Rows from block 4 of a small CTC image transcriber, named by matrix and row number. Rows with one number belong to one neuron. Each number is 50 + 12 x the weight over its row's rms, rounded and kept within 0 to 99. All counts start at 0. After the name is the row's rms in percent of the matrix's.
After each neuron's rows are labels from the 100 images, of 14848, where the neuron reaches its highest value: "peak at" is the part of the image that holds the peak; "lies over" is the class under the peak. Only what is clearly more common there than usual is listed. The data: seven-segment displays showing three digits. In brackets: how many of the 100.
# fc1: MLP up (model.blocks.4.mlp.fc1.weight, 1536x384), inputs 192-383
# fc2: MLP down (model.blocks.4.mlp.fc2.weight, 384x1536, transposed), outputs 192-383

fc1.230 114:52 23 42 45 54 56 74 40 51 55 49 49 59 62 25 53 46 38 70 52 55 56 34 51 58 53 46 50 41 43 50 50 54 51 47 24 43 73 76 53 35 27 68 49 45 50 49 49 40 48 50 28 56 43 67 47 64 45 47 35 53 55 46 48 57 47 42 72 49 62 65 44 25 50 58 67 47 36 21 56 23 57 50 68 48 53 41 56 62 62 33 51 61 54 51 48 47 46 58 27 40 46 83 54 68 47 45 38 59 32 49 55 53 72 43 62 46 47 61 63 62 43 36 43 64 36 50 45 92 48 51 33 45 41 59 61 69 51 40 50 61 68 36 43 43 58 52 52 57 77 55 44 45 38 67 49 48 59 56 57 46 41 54 60 42 68 66 53 51 56 57 46 61 51 37 45 55 53 35 30 53 69 56 55 45 47 65 51 66 37 55 53
fc2.230 121:28 34 54 51 46 63 49 41 46 40 67 45 53 46 49 36 60 50 50 31 52 56 54 38 54 60 55 46 50 62 40 48 51 42 63 41 51 55 57 68 54 60 61 31 49 35 78 47 48 52 50 55 50 67 52 48 49 45 61 63 46 52 63 42 48 72 50 46 57 40 50 67 50 48 40 53 54 64 48 59 46 54 59 50 33 54 50 55 24 42 33 33 61 31 52 56 47 39 42 40 53 63 56 23 38 39 23 50 46 37 39 54 72 69 45 57 56 44 39 73 24 54 26 31 53 58 48 64 71 49 44 35 70 45 31 49 52 81 36 53 58 49 41 55 58 50 57 55 50 58 22 42 50 47 62 53 57 57 41 57 44 43 51 63 62 70 61 57 49 47 62 30 61 66 36 50 43 58 52 43 27 49 38 31 57 55 72 32 38 45 17 64
peak at: bottom right (45)
lies over: screen (82)

fc1.151 104:51 58 58 86 56 45 82 40 47 24 38 40 39 55 30 62 72 42 50 46 51 38 39 52 57 62 56 54 43 49 40 43 49 59 56 43 43 52 71 67 45 58 50 50 61 49 51 81 48 77 45 51 42 30 61 62 40 45 60 46 55 48 43 59 69 57 47 40 32 70 51 49 52 48 25 32 63 46 27 55 61 50 56 60 58 40 73 45 39 56 57 56 50 61 43 42 44 66 46 63 50 51 27 61 62 58 41 65 56 47 44 35 38 37 42 90 37 44 38 51 38 35 55 53 51 58 50 32 46 47 40 58 49 38 57 56 39 43 54 30 73 38 06 72 43 44 62 55 41 48 75 46 38 62 34 45 58 29 56 51 52 33 51 40 63 55 59 59 47 40 42 36 44 48 53 56 66 77 53 40 50 65 50 91 53 63 59 28 58 56 56 64
fc2.151 104:72 50 47 58 65 64 52 58 45 47 42 53 36 36 55 46 56 40 46 28 72 61 57 30 54 60 19 59 53 35 57 55 53 57 43 71 47 64 28 22 59 43 49 44 44 54 47 52 62 83 55 61 49 50 74 48 54 54 53 55 50 42 33 31 29 60 54 46 70 42 52 68 32 21 49 54 49 56 32 51 67 49 66 62 46 53 47 61 60 50 47 66 52 40 35 30 67 49 51 46 50 75 43 62 41 45 46 52 54 50 62 46 49 51 47 76 29 52 39 39 42 45 39 44 52 64 58 56 26 42 57 51 68 25 59 59 49 49 46 47 61 27 39 44 45 28 52 48 60 44 33 51 44 60 47 37 49 38 54 63 49 39 43 49 52 17 51 47 76 47 49 61 75 42 27 45 65 50 49 35 45 74 44 54 48 57 59 41 45 67 65 44
peak at: top left (43)
lies over: screen (99)

fc1.690 105:50 65 27 62 57 60 48 33 54 24 50 42 50 28 78 54 63 50 44 33 65 57 53 64 54 56 46 50 57 58 56 50 30 61 45 51 37 35 56 55 58 44 60 63 75 43 42 39 35 43 50 61 41 53 47 71 33 44 44 35 54 45 59 60 46 45 25 46 54 58 50 37 42 68 50 57 47 52 56 55 53 39 56 36 87 49 39 48 63 40 37 52 60 25 54 58 67 64 44 53 31 51 60 48 47 47 82 61 56 43 54 44 43 44 43 42 44 12 53 29 39 64 60 62 49 51 63 47 27 41 49 46 52 53 36 51 51 64 51 33 48 52 51 68 52 44 24 43 49 43 17 30 26 33 27 49 53 49 37 52 57 51 59 47 67 33 33 48 52 50 40 47 72 51 57 60 28 58 49 49 53 38 47 47 40 55 40 37 46 65 57 49
fc2.690 105:70 54 38 45 53 62 36 31 27 53 48 61 56 55 73 28 43 42 51 48 61 65 60 40 64 43 60 67 49 50 48 45 39 33 50 48 59 75 52 41 35 47 37 50 66 50 50 46 58 42 42 50 70 54 42 53 49 51 44 46 50 39 31 54 58 30 54 31 65 56 73 52 49 36 29 58 54 49 37 52 52 52 59 55 50 69 51 59 56 51 50 57 45 61 56 45 53 24 52 73 51 49 52 59 52 47 29 20 33 33 72 63 44 99 46 53 50 72 55 46 67 40 43 47 45 53 58 51 50 52 22 71 32 57 41 51 50 43 49 35 78 48 39 49 37 32 57 39 67 59 48 47 33 46 60 37 49 44 34 39 52 41 50 33 42 51 39 30 35 36 52 47 48 55 35 59 62 49 67 33 51 42 41 58 54 58 44 55 44 75 23 67
peak at: top left (39)
lies over: screen (98)

fc1.358 118:57 49 40 57 37 70 73 43 53 48 44 92 49 60 75 49 38 40 35 59 43 49 49 81 35 47 55 58 59 38 72 43 55 52 36 54 32 32 55 46 57 43 63 61 57 32 76 62 38 53 42 51 39 53 20 42 69 42 45 49 49 57 49 30 44 58 57 47 44 57 44 61 99 48 60 59 61 34 53 46 51 80 43 49 52 42 45 42 50 53 67 61 59 39 52 53 43 38 80 52 63 51 56 51 47 68 22 65 59 47 63 88 58 42 48 44 49 50 48 36 57 42 63 48 33 52 46 62 54 53 48 58 49 46 35 27 54 49 55 26 53 50 53 47 45 51 68 48 25 50 47 40 51 21 36 59 48 55 49 24 52 40 58 44 62 47 54 52 56 50 39 49 46 58 52 39 45 48 45 67 50 42 55 27 57 61 57 59 39 54 57 21
fc2.358 112:24 54 34 58 54 71 63 48 50 20 59 57 46 53 48 46 45 40 54 22 13 59 58 50 54 58 54 52 62 58 47 73 64 54 45 49 43 40 49 54 66 39 42 52 41 53 60 49 56 71 51 57 44 39 45 24 56 48 37 53 49 32 59 40 58 41 37 51 45 55 53 56 52 42 47 35 49 50 63 67 44 61 45 57 54 78 55 46 41 50 50 58 28 34 42 56 53 49 44 48 43 44 49 42 65 51 45 42 32 51 44 68 55 37 52 58 58 50 50 42 65 48 71 48 53 49 33 45 46 49 39 47 63 54 24 48 33 40 56 59 39 50 53 56 62 50 59 49 44 42 50 47 40 60 58 50 64 48 61 47 46 38 79 43 44 55 48 65 36 48 44 59 75 47 34 32 32 55 54 74 54 48 49 28 47 55 80 41 48 50 82 46
peak at: bottom right (78)
lies over: screen (95)

fc1.374 102:53 43 45 74 32 47 46 34 57 61 34 43 40 49 68 56 47 41 57 36 54 69 53 63 64 51 37 52 36 46 53 66 44 57 52 52 32 48 45 58 55 56 51 57 35 39 43 59 73 37 53 50 61 55 52 51 64 55 43 51 22 48 53 52 04 60 54 31 51 49 45 28 49 53 35 38 50 53 51 49 60 55 49 54 76 46 47 43 46 64 46 63 46 50 41 34 45 23 39 45 93 49 33 47 75 55 28 42 55 46 44 56 39 17 47 47 38 44 38 58 60 46 52 45 55 61 44 42 74 71 45 46 61 32 31 51 53 47 32 43 35 62 44 26 35 51 53 50 70 59 29 42 34 56 49 24 46 49 21 32 48 41 52 48 33 51 46 63 54 43 45 56 54 58 54 52 54 47 67 45 39 26 50 46 66 50 37 25 48 42 52 47
fc2.374 121:20 41 44 64 48 34 25 46 57 45 19 61 55 39 61 48 49 56 47 50 51 63 27 78 59 49 54 62 44 42 23 72 70 30 60 45 40 17 41 57 50 78 53 38 44 60 69 48 47 40 45 46 58 35 59 63 45 31 57 38 55 51 57 49 25 38 51 40 58 31 39 27 38 47 52 53 48 37 52 59 70 33 59 54 64 37 45 43 32 40 42 50 19 61 58 59 46 53 61 47 57 31 56 54 69 42 22 58 52 50 43 57 35 49 45 64 28 52 44 51 50 41 34 58 56 53 43 69 50 55 58 46 53 26 17 44 36 51 49 50 40 44 44 43 41 49 46 35 58 44 45 81 75 42 50 53 37 27 50 55 69 45 58 48 48 42 42 52 46 40 56 34 55 78 59 07 62 57 60 81 55 64 70 56 51 33 63 50 52 38 63 39
peak at: middle left (39); centre (31)
lies over: screen (100)

fc1.182 100:19 43 26 55 45 51 36 61 48 36 51 55 28 42 64 61 50 59 43 63 54 46 49 36 55 71 73 43 56 45 47 29 59 62 68 56 47 50 65 50 67 57 45 45 46 58 43 67 35 44 53 38 46 52 60 43 57 52 58 34 24 65 37 56 60 49 48 40 44 47 57 70 51 67 67 61 54 48 51 42 59 41 37 38 52 65 35 51 44 79 67 40 51 48 49 62 66 43 63 64 37 55 46 45 69 45 58 49 52 41 54 52 55 41 48 64 54 61 57 45 66 65 58 64 37 42 52 22 57 25 48 33 33 50 51 53 44 30 51 56 31 57 51 45 42 55 61 41 31 56 51 44 20 57 16 43 50 51 70 36 49 35 58 62 56 53 43 46 48 59 56 69 48 38 53 41 45 89 61 49 36 41 49 38 43 49 54 48 34 47 57 45
fc2.182 089:37 46 43 38 69 38 30 48 41 72 51 67 75 47 36 36 47 59 61 59 44 45 52 21 52 53 43 10 41 46 39 66 26 63 63 50 58 46 47 40 32 53 54 60 56 49 20 53 52 67 53 74 37 58 68 52 45 37 37 61 32 55 38 45 60 56 47 40 50 36 57 46 63 50 50 52 51 43 62 56 62 36 75 36 40 18 38 52 39 56 52 52 53 57 36 53 41 59 65 39 42 50 75 40 50 53 52 56 51 50 48 58 17 51 57 31 48 73 29 55 33 66 45 60 54 37 45 56 54 35 49 44 49 39 30 32 63 55 51 38 50 35 50 41 39 51 46 77 28 67 42 54 35 63 41 57 54 22 42 48 45 54 47 44 30 27 38 28 46 54 54 61 66 45 19 32 67 62 71 29 47 37 60 56 47 56 33 51 49 38 51 53
peak at: top left (62)
lies over: screen (99)

fc1.131 115:47 57 41 54 26 50 36 40 46 62 49 63 66 56 43 66 58 51 50 38 64 41 60 39 71 33 62 61 54 73 60 52 72 56 50 52 42 47 54 53 46 48 57 49 52 52 50 66 63 53 48 40 26 31 58 59 83 58 67 58 50 58 41 41 49 42 60 60 55 46 77 51 46 44 57 40 47 37 40 58 43 32 38 35 69 66 49 30 46 12 65 48 40 48 35 58 30 41 63 40 39 51 27 58 43 47 77 54 45 60 49 49 48 59 67 42 77 63 41 59 43 60 46 53 26 45 65 38 43 48 77 66 57 54 38 50 51 48 41 45 39 34 58 74 58 51 22 66 62 42 63 54 61 57 51 51 60 54 58 73 54 49 60 57 46 75 33 36 58 36 42 54 34 55 54 44 22 46 60 50 53 32 52 54 38 33 60 42 53 60 37 55
fc2.131 111:54 41 59 47 79 65 46 65 69 39 32 49 38 55 54 70 45 34 55 45 43 50 53 50 38 45 58 53 68 51 52 53 49 70 54 45 52 44 31 27 49 48 45 44 55 43 54 27 54 37 51 58 51 54 50 51 54 62 55 33 36 60 47 24 64 51 35 59 56 38 59 53 37 45 48 53 47 45 59 60 39 47 47 44 53 42 32 49 58 41 74 72 48 40 41 58 53 67 57 70 61 48 53 52 59 14 32 66 46 67 56 59 67 48 51 62 35 46 46 68 43 07 52 56 52 39 56 52 33 60 18 50 47 40 59 50 48 34 56 49 50 43 55 62 43 49 51 47 58 12 54 53 54 57 54 66 87 35 44 56 51 42 47 49 52 39 40 46 48 42 50 47 59 48 64 47 55 52 50 49 44 48 61 45 77 52 44 44 62 50 42 44
peak at: middle left (46); bottom centre (39)
lies over: screen (100)

fc1.223 099:55 75 48 42 44 34 44 48 46 74 59 56 62 50 42 42 41 46 52 28 58 35 41 48 44 53 75 51 59 46 71 48 62 23 52 59 52 44 70 40 40 55 50 43 62 74 48 52 50 41 46 46 41 27 50 29 50 56 63 48 54 17 55 45 44 40 51 66 64 48 62 48 38 29 68 62 54 57 53 43 58 24 69 50 34 50 53 61 57 73 52 46 42 55 60 47 55 45 55 35 62 49 62 31 75 33 20 41 52 67 49 57 64 50 31 49 32 55 51 39 30 38 51 53 51 38 34 60 51 47 56 40 53 36 48 45 50 43 49 56 70 54 32 50 60 62 59 43 52 50 71 45 59 63 30 46 54 66 27 55 54 23 46 43 54 72 40 50 54 45 53 59 35 60 48 66 38 33 49 70 27 49 44 52 35 41 80 61 51 27 53 53
fc2.223 114:47 47 61 48 59 61 67 39 36 52 43 52 41 58 53 35 44 50 53 28 36 45 56 52 58 83 45 44 42 43 49 32 47 42 58 62 61 54 55 58 68 52 52 68 43 25 52 45 57 40 41 73 56 70 65 41 45 47 43 44 41 82 41 56 40 65 52 49 48 43 56 39 38 48 28 40 46 66 56 57 59 49 52 69 47 47 58 84 48 76 50 51 38 64 33 46 51 32 38 35 71 47 50 53 57 46 58 44 45 48 48 53 76 56 56 55 44 38 37 46 42 56 27 45 63 47 27 66 65 44 37 35 49 32 40 53 40 45 36 40 43 58 50 64 51 32 49 59 49 54 73 65 36 53 46 52 66 60 37 43 56 52 56 77 75 39 42 51 66 55 54 27 41 64 54 63 43 66 58 54 57 51 45 62 44 49 52 51 39 57 19 46
peak at: bottom right (36); bottom centre (29)
lies over: screen (99)

fc1.89 109:54 51 65 71 66 38 73 36 47 31 20 43 43 45 46 44 68 46 46 52 47 36 50 78 49 54 40 57 53 48 34 56 53 21 58 52 42 51 53 52 46 59 42 59 39 44 39 58 42 54 51 66 43 30 47 53 60 55 60 38 48 71 51 67 73 55 46 49 35 78 67 35 49 53 27 50 66 53 43 54 70 51 77 48 54 50 79 57 41 32 76 63 55 72 62 48 42 65 43 62 47 37 21 45 69 45 42 47 71 41 50 66 36 36 52 74 38 40 58 40 47 51 44 37 71 58 73 36 43 46 34 34 48 52 72 51 51 43 50 51 85 49 18 38 49 49 66 59 55 34 62 55 74 57 25 39 56 33 28 61 58 50 65 46 43 59 65 53 50 35 64 43 29 44 50 61 53 51 51 45 42 44 46 63 50 58 48 13 71 71 62 32
fc2.89 115:66 72 58 76 71 45 49 67 38 55 48 54 46 49 52 54 53 28 34 44 46 64 68 50 75 55 25 59 50 27 47 48 33 47 42 62 54 47 39 28 48 62 51 35 56 57 41 71 44 72 58 50 49 52 58 40 52 54 68 52 51 53 30 52 51 41 48 51 62 58 47 62 44 16 46 61 53 63 38 40 70 50 50 46 53 63 36 74 62 33 47 69 51 55 41 33 47 45 64 51 39 93 37 64 42 54 37 65 44 44 50 30 44 43 53 83 36 59 38 59 23 50 33 51 54 56 59 54 31 51 52 46 58 26 51 70 37 36 54 22 50 45 48 45 56 43 49 43 57 54 50 47 47 44 51 50 56 41 61 60 45 56 36 50 54 30 48 55 80 47 51 50 63 57 47 33 57 55 56 52 31 60 44 39 33 52 63 48 49 52 65 54
peak at: top left (38); top centre (32)
lies over: screen (99)

fc1.513 103:38 34 29 29 74 47 66 48 49 31 60 55 51 36 33 52 40 37 62 55 50 57 81 32 75 52 53 47 51 46 68 43 50 44 23 68 18 54 32 44 69 49 52 50 71 48 35 36 57 36 47 57 55 49 53 29 43 55 54 22 50 53 44 71 55 52 50 45 59 52 43 27 41 48 50 55 61 52 47 40 29 47 58 42 65 52 48 49 48 59 50 44 49 35 59 50 76 48 27 17 38 59 46 63 55 46 45 44 54 34 30 56 60 56 56 57 67 64 60 58 57 45 35 42 55 60 53 49 64 44 54 55 38 40 53 51 49 59 49 50 43 58 48 40 75 48 60 48 49 47 49 73 42 55 48 40 23 59 56 43 57 37 44 56 36 44 75 42 60 58 62 50 38 62 40 35 60 50 59 27 37 45 44 33 53 50 49 57 49 73 56 54
fc2.513 114:41 55 39 61 60 57 49 52 47 27 49 53 56 30 63 28 59 81 54 54 50 35 43 49 40 58 50 49 40 29 44 51 42 47 64 54 53 57 52 43 43 44 59 74 19 15 51 52 54 51 35 46 52 39 63 33 55 36 50 39 62 50 40 49 32 42 45 40 57 64 51 42 53 57 54 52 65 52 53 40 57 51 62 71 61 33 41 70 70 49 42 57 54 59 43 55 55 65 36 66 54 61 44 37 53 62 45 44 50 40 46 53 56 67 30 45 48 63 38 39 43 46 52 54 54 46 54 42 89 51 57 43 34 65 45 42 32 44 52 43 48 57 37 39 53 27 55 52 78 41 59 65 50 44 65 31 53 50 53 51 51 49 67 61 50 63 56 46 94 62 53 61 66 53 44 48 50 29 50 37 70 63 50 66 36 44 50 70 72 52 34 64
peak at: middle left (42); centre (29)
lies over: screen (98)

fc1.239 117:51 44 40 55 47 22 51 50 70 51 51 65 47 33 54 50 47 51 44 44 37 47 37 42 69 21 41 47 51 59 64 56 56 61 52 50 48 55 44 56 65 36 39 39 54 53 41 68 55 54 51 38 45 54 29 50 45 54 49 47 61 19 31 20 61 50 39 71 50 73 44 47 74 50 89 46 55 54 30 52 59 35 55 35 49 50 40 43 36 39 71 38 48 54 63 53 42 23 48 51 46 39 70 77 62 42 49 68 33 43 55 67 54 56 55 49 50 63 44 54 59 52 54 50 44 53 48 50 49 48 58 48 56 46 49 55 59 40 47 49 51 47 53 53 44 44 82 55 45 49 55 44 48 50 46 58 44 67 46 49 52 50 67 36 40 22 49 45 50 50 58 47 55 45 50 74 45 43 29 25 30 57 65 43 57 44 44 50 63 61 49 61
fc2.239 114:56 44 75 39 51 33 47 46 64 46 50 43 50 49 71 43 47 53 46 78 41 44 49 37 50 70 78 67 26 53 51 61 38 39 45 69 46 50 59 62 59 60 76 63 46 61 57 58 53 61 46 32 37 38 61 58 51 55 54 50 57 37 59 41 30 60 73 41 54 55 43 43 52 40 39 40 56 49 25 57 38 46 36 79 43 55 45 35 34 41 37 70 38 57 38 56 33 37 59 51 44 59 44 53 50 70 65 61 53 50 67 53 63 42 26 54 45 59 68 47 50 45 67 42 43 66 52 40 65 17 39 57 53 34 68 24 47 52 45 37 51 63 49 50 57 53 62 49 51 46 52 46 43 46 45 71 49 54 35 54 55 67 62 40 50 51 36 38 22 49 50 47 40 35 70 52 63 59 45 49 45 56 55 55 54 49 46 49 57 64 43 48
peak at: middle left (62)
lies over: screen (99)

fc1.250 107:40 41 59 58 50 50 46 65 70 48 72 57 28 52 36 50 49 51 50 45 40 64 51 51 42 53 40 44 51 58 39 53 50 45 41 70 46 31 47 51 57 33 48 53 47 43 31 58 78 44 48 41 60 44 71 45 61 47 48 44 29 48 38 59 47 62 38 32 52 70 55 52 71 69 56 53 37 39 47 60 33 55 38 66 50 57 70 24 73 58 45 38 32 66 42 33 46 63 50 38 41 59 46 55 55 61 57 58 31 34 30 75 61 54 59 51 47 46 51 41 47 38 78 46 54 37 67 52 70 47 32 45 55 45 45 50 50 32 45 56 53 32 53 50 67 52 52 41 58 36 50 50 59 67 42 53 55 24 53 42 37 48 54 54 50 27 42 50 48 59 62 34 55 34 75 46 67 51 35 22 31 45 40 52 49 52 59 59 46 79 50 49
fc2.250 114:50 51 36 60 60 47 49 51 47 53 65 71 68 50 44 42 50 43 58 29 20 66 52 52 60 49 49 66 50 63 43 41 68 31 57 55 65 39 62 61 56 48 51 55 37 42 40 55 45 36 45 36 46 62 53 56 46 65 47 38 63 61 21 47 64 42 33 58 75 44 23 46 58 73 59 31 71 49 61 42 56 44 37 59 44 44 61 61 47 54 40 28 45 48 50 36 64 51 55 40 42 59 48 52 64 50 48 62 44 40 55 51 64 53 59 62 54 38 51 51 40 55 38 56 47 41 49 49 37 75 60 35 48 43 30 82 58 57 32 55 61 56 57 53 47 53 45 57 46 61 37 40 65 62 49 46 49 50 51 38 50 43 46 56 50 41 55 38 48 62 28 52 16 37 56 49 68 51 80 53 34 39 55 56 46 73 67 31 68 41 60 54
peak at: top left (41); top centre (31)
lies over: screen (97)

fc1.266 112:65 48 37 45 82 36 62 47 48 49 56 83 40 52 58 28 53 64 50 43 48 39 60 54 49 60 58 46 83 61 57 39 51 48 20 30 55 49 53 53 59 61 59 17 57 52 49 52 66 46 58 54 54 40 45 49 66 45 54 62 58 25 57 50 38 52 39 35 52 51 54 52 09 66 43 47 52 50 36 44 31 46 48 43 55 57 71 53 63 59 53 47 51 44 34 69 70 47 57 52 38 58 62 78 55 49 38 69 34 64 66 74 50 49 34 42 35 61 56 44 28 50 47 31 60 24 46 64 63 42 52 59 53 71 46 48 47 31 49 50 23 65 47 57 42 46 43 38 51 78 52 59 59 41 55 40 67 42 65 44 39 42 55 51 64 48 59 65 42 66 26 61 88 64 33 63 59 43 50 51 56 47 78 25 55 50 61 43 51 31 40 41
fc2.266 111:39 45 32 38 65 50 60 34 30 31 51 60 34 68 61 53 47 52 65 49 54 47 43 50 37 49 54 32 45 41 57 61 33 45 61 44 47 45 45 49 47 49 76 54 50 48 50 47 53 50 51 53 58 31 54 49 45 79 58 47 60 48 42 51 35 45 59 69 67 58 57 52 60 64 49 42 62 55 52 38 30 58 57 65 55 57 52 59 44 31 44 43 34 48 54 36 47 50 59 19 43 32 67 59 55 41 41 17 49 59 51 72 70 61 39 61 61 50 32 45 57 41 46 50 52 49 41 37 47 35 49 32 63 36 40 44 28 54 63 47 51 60 58 51 41 56 58 70 31 78 51 48 86 55 71 59 53 46 45 37 45 38 52 48 60 42 43 49 46 49 42 47 69 58 42 57 24 52 58 72 14 54 48 51 57 63 61 16 32 53 65 35
peak at: bottom right (37); middle right (36)
lies over: screen (79)

fc1.227 118:44 34 43 67 49 66 56 45 53 41 48 70 26 79 53 44 59 46 14 73 59 46 46 66 37 52 40 64 57 51 55 49 24 50 36 50 49 16 69 46 46 34 43 48 44 48 64 35 38 59 35 44 36 52 35 54 62 76 51 62 45 47 40 44 14 50 42 52 42 57 52 58 58 54 67 45 51 36 58 70 35 67 47 31 51 28 37 36 65 47 56 64 53 39 45 40 50 50 63 50 77 53 64 52 67 72 38 63 56 62 48 75 52 53 26 39 51 46 35 50 59 59 72 48 36 40 34 53 27 54 31 44 63 62 31 42 55 43 53 34 53 64 50 45 53 50 53 45 46 50 43 57 51 43 39 49 53 49 68 48 31 27 59 45 43 57 33 55 49 60 51 72 71 42 50 27 49 64 50 69 54 41 46 50 61 62 67 45 44 58 33 49
fc2.227 111:39 53 41 59 49 70 81 46 33 32 71 44 33 69 61 59 46 23 41 29 49 65 50 68 44 54 34 63 64 56 47 46 73 62 43 45 51 42 36 47 60 53 50 65 29 53 68 65 55 75 41 47 46 29 54 25 51 33 55 44 44 47 66 50 41 39 41 43 38 53 46 68 18 45 82 53 54 49 39 57 48 61 44 71 64 57 68 58 49 50 57 71 43 37 36 53 45 36 45 48 52 40 44 50 63 50 40 48 25 46 44 48 57 33 60 43 47 23 48 50 52 47 81 46 56 35 54 63 42 46 54 46 55 50 28 48 50 50 49 56 56 65 59 43 58 58 70 53 44 34 50 38 52 52 52 22 53 52 58 46 48 50 72 50 50 47 51 53 48 44 48 53 72 53 35 43 17 64 53 75 51 46 56 20 48 51 57 51 55 57 61 54
peak at: bottom right (59); middle right (39)
lies over: screen (99)

fc1.10 094:41 46 54 54 40 38 32 56 70 15 71 47 42 58 41 40 60 51 37 50 51 62 43 47 58 45 40 48 52 54 45 69 50 38 34 60 34 45 71 51 71 53 62 49 47 52 52 71 54 57 50 48 47 46 52 54 57 44 44 62 39 49 48 55 52 56 51 11 46 33 46 58 61 57 42 69 50 44 39 54 42 55 54 47 55 53 63 42 48 55 55 36 26 50 55 41 56 78 50 45 28 56 39 34 62 48 59 69 33 29 42 58 52 50 46 47 55 59 57 49 34 29 60 47 58 34 55 55 55 50 39 50 50 48 28 43 58 37 52 64 65 31 65 47 62 44 34 37 77 15 51 54 66 69 40 43 50 36 52 38 58 48 47 59 50 35 48 51 50 52 67 28 50 37 67 56 35 40 25 46 49 50 48 53 44 56 66 52 47 59 61 53
fc2.10 105:57 51 36 73 49 39 51 54 36 42 70 68 71 53 31 47 45 46 65 31 44 64 34 38 54 51 62 76 33 57 46 62 69 41 41 55 50 53 67 56 53 67 51 49 47 29 44 30 45 43 50 44 37 61 47 47 55 63 31 43 86 68 40 37 60 57 44 50 56 28 29 46 47 67 50 38 81 57 75 38 42 56 34 50 44 50 62 58 46 35 39 44 42 53 65 32 63 32 44 42 57 78 52 65 50 42 53 30 63 19 59 55 53 56 58 53 50 56 58 52 35 43 44 48 45 33 77 47 47 54 50 56 54 45 46 69 36 45 33 59 50 48 51 48 57 41 47 40 39 44 04 31 70 62 51 73 43 49 53 44 43 37 68 36 49 57 51 30 66 54 36 39 49 26 51 65 51 51 68 44 45 35 52 47 48 52 63 35 51 38 58 60
peak at: top left (45); top centre (25)
lies over: screen (99)

fc1.43 106:55 43 39 56 61 46 53 36 43 47 49 53 59 39 64 59 59 43 58 47 49 57 49 64 51 49 55 63 66 70 50 71 49 16 45 66 61 45 60 31 45 32 51 62 55 55 49 53 42 53 41 48 63 48 49 50 47 31 45 29 53 41 43 52 64 46 39 53 40 69 68 65 61 50 15 33 32 44 52 47 46 57 34 43 54 41 68 52 28 35 51 55 48 56 62 53 43 38 49 66 56 28 54 52 56 50 46 59 63 47 39 48 62 49 52 59 35 52 45 47 58 30 44 48 24 60 56 46 51 63 54 43 20 66 67 62 53 48 60 31 66 35 61 67 48 52 56 51 58 50 65 63 62 49 16 59 51 47 26 42 52 58 60 52 61 33 44 47 46 50 37 35 07 52 75 64 46 53 37 30 23 26 63 53 43 50 58 68 53 74 59 38
fc2.43 119:53 53 46 65 67 51 52 64 41 53 54 56 60 52 34 48 56 48 37 10 52 69 54 46 68 55 45 71 59 54 39 46 45 52 46 37 57 50 35 50 49 48 44 38 59 42 37 51 65 60 65 49 37 49 53 51 52 59 57 41 48 57 45 49 32 16 50 42 69 50 44 81 54 43 55 47 57 53 43 50 56 38 45 38 49 36 61 55 53 42 36 56 55 43 34 29 53 57 54 61 46 73 29 66 55 84 37 69 50 50 52 36 63 31 51 79 53 40 42 58 17 51 34 33 63 56 51 44 25 47 48 56 56 24 61 73 41 44 54 55 55 31 63 46 55 44 33 51 60 44 57 60 52 62 50 48 32 39 52 63 41 61 03 48 49 42 40 54 44 74 32 46 53 54 50 37 42 67 62 60 37 43 20 59 57 49 57 55 61 42 51 61
peak at: top left (38); top centre (34)
lies over: screen (97)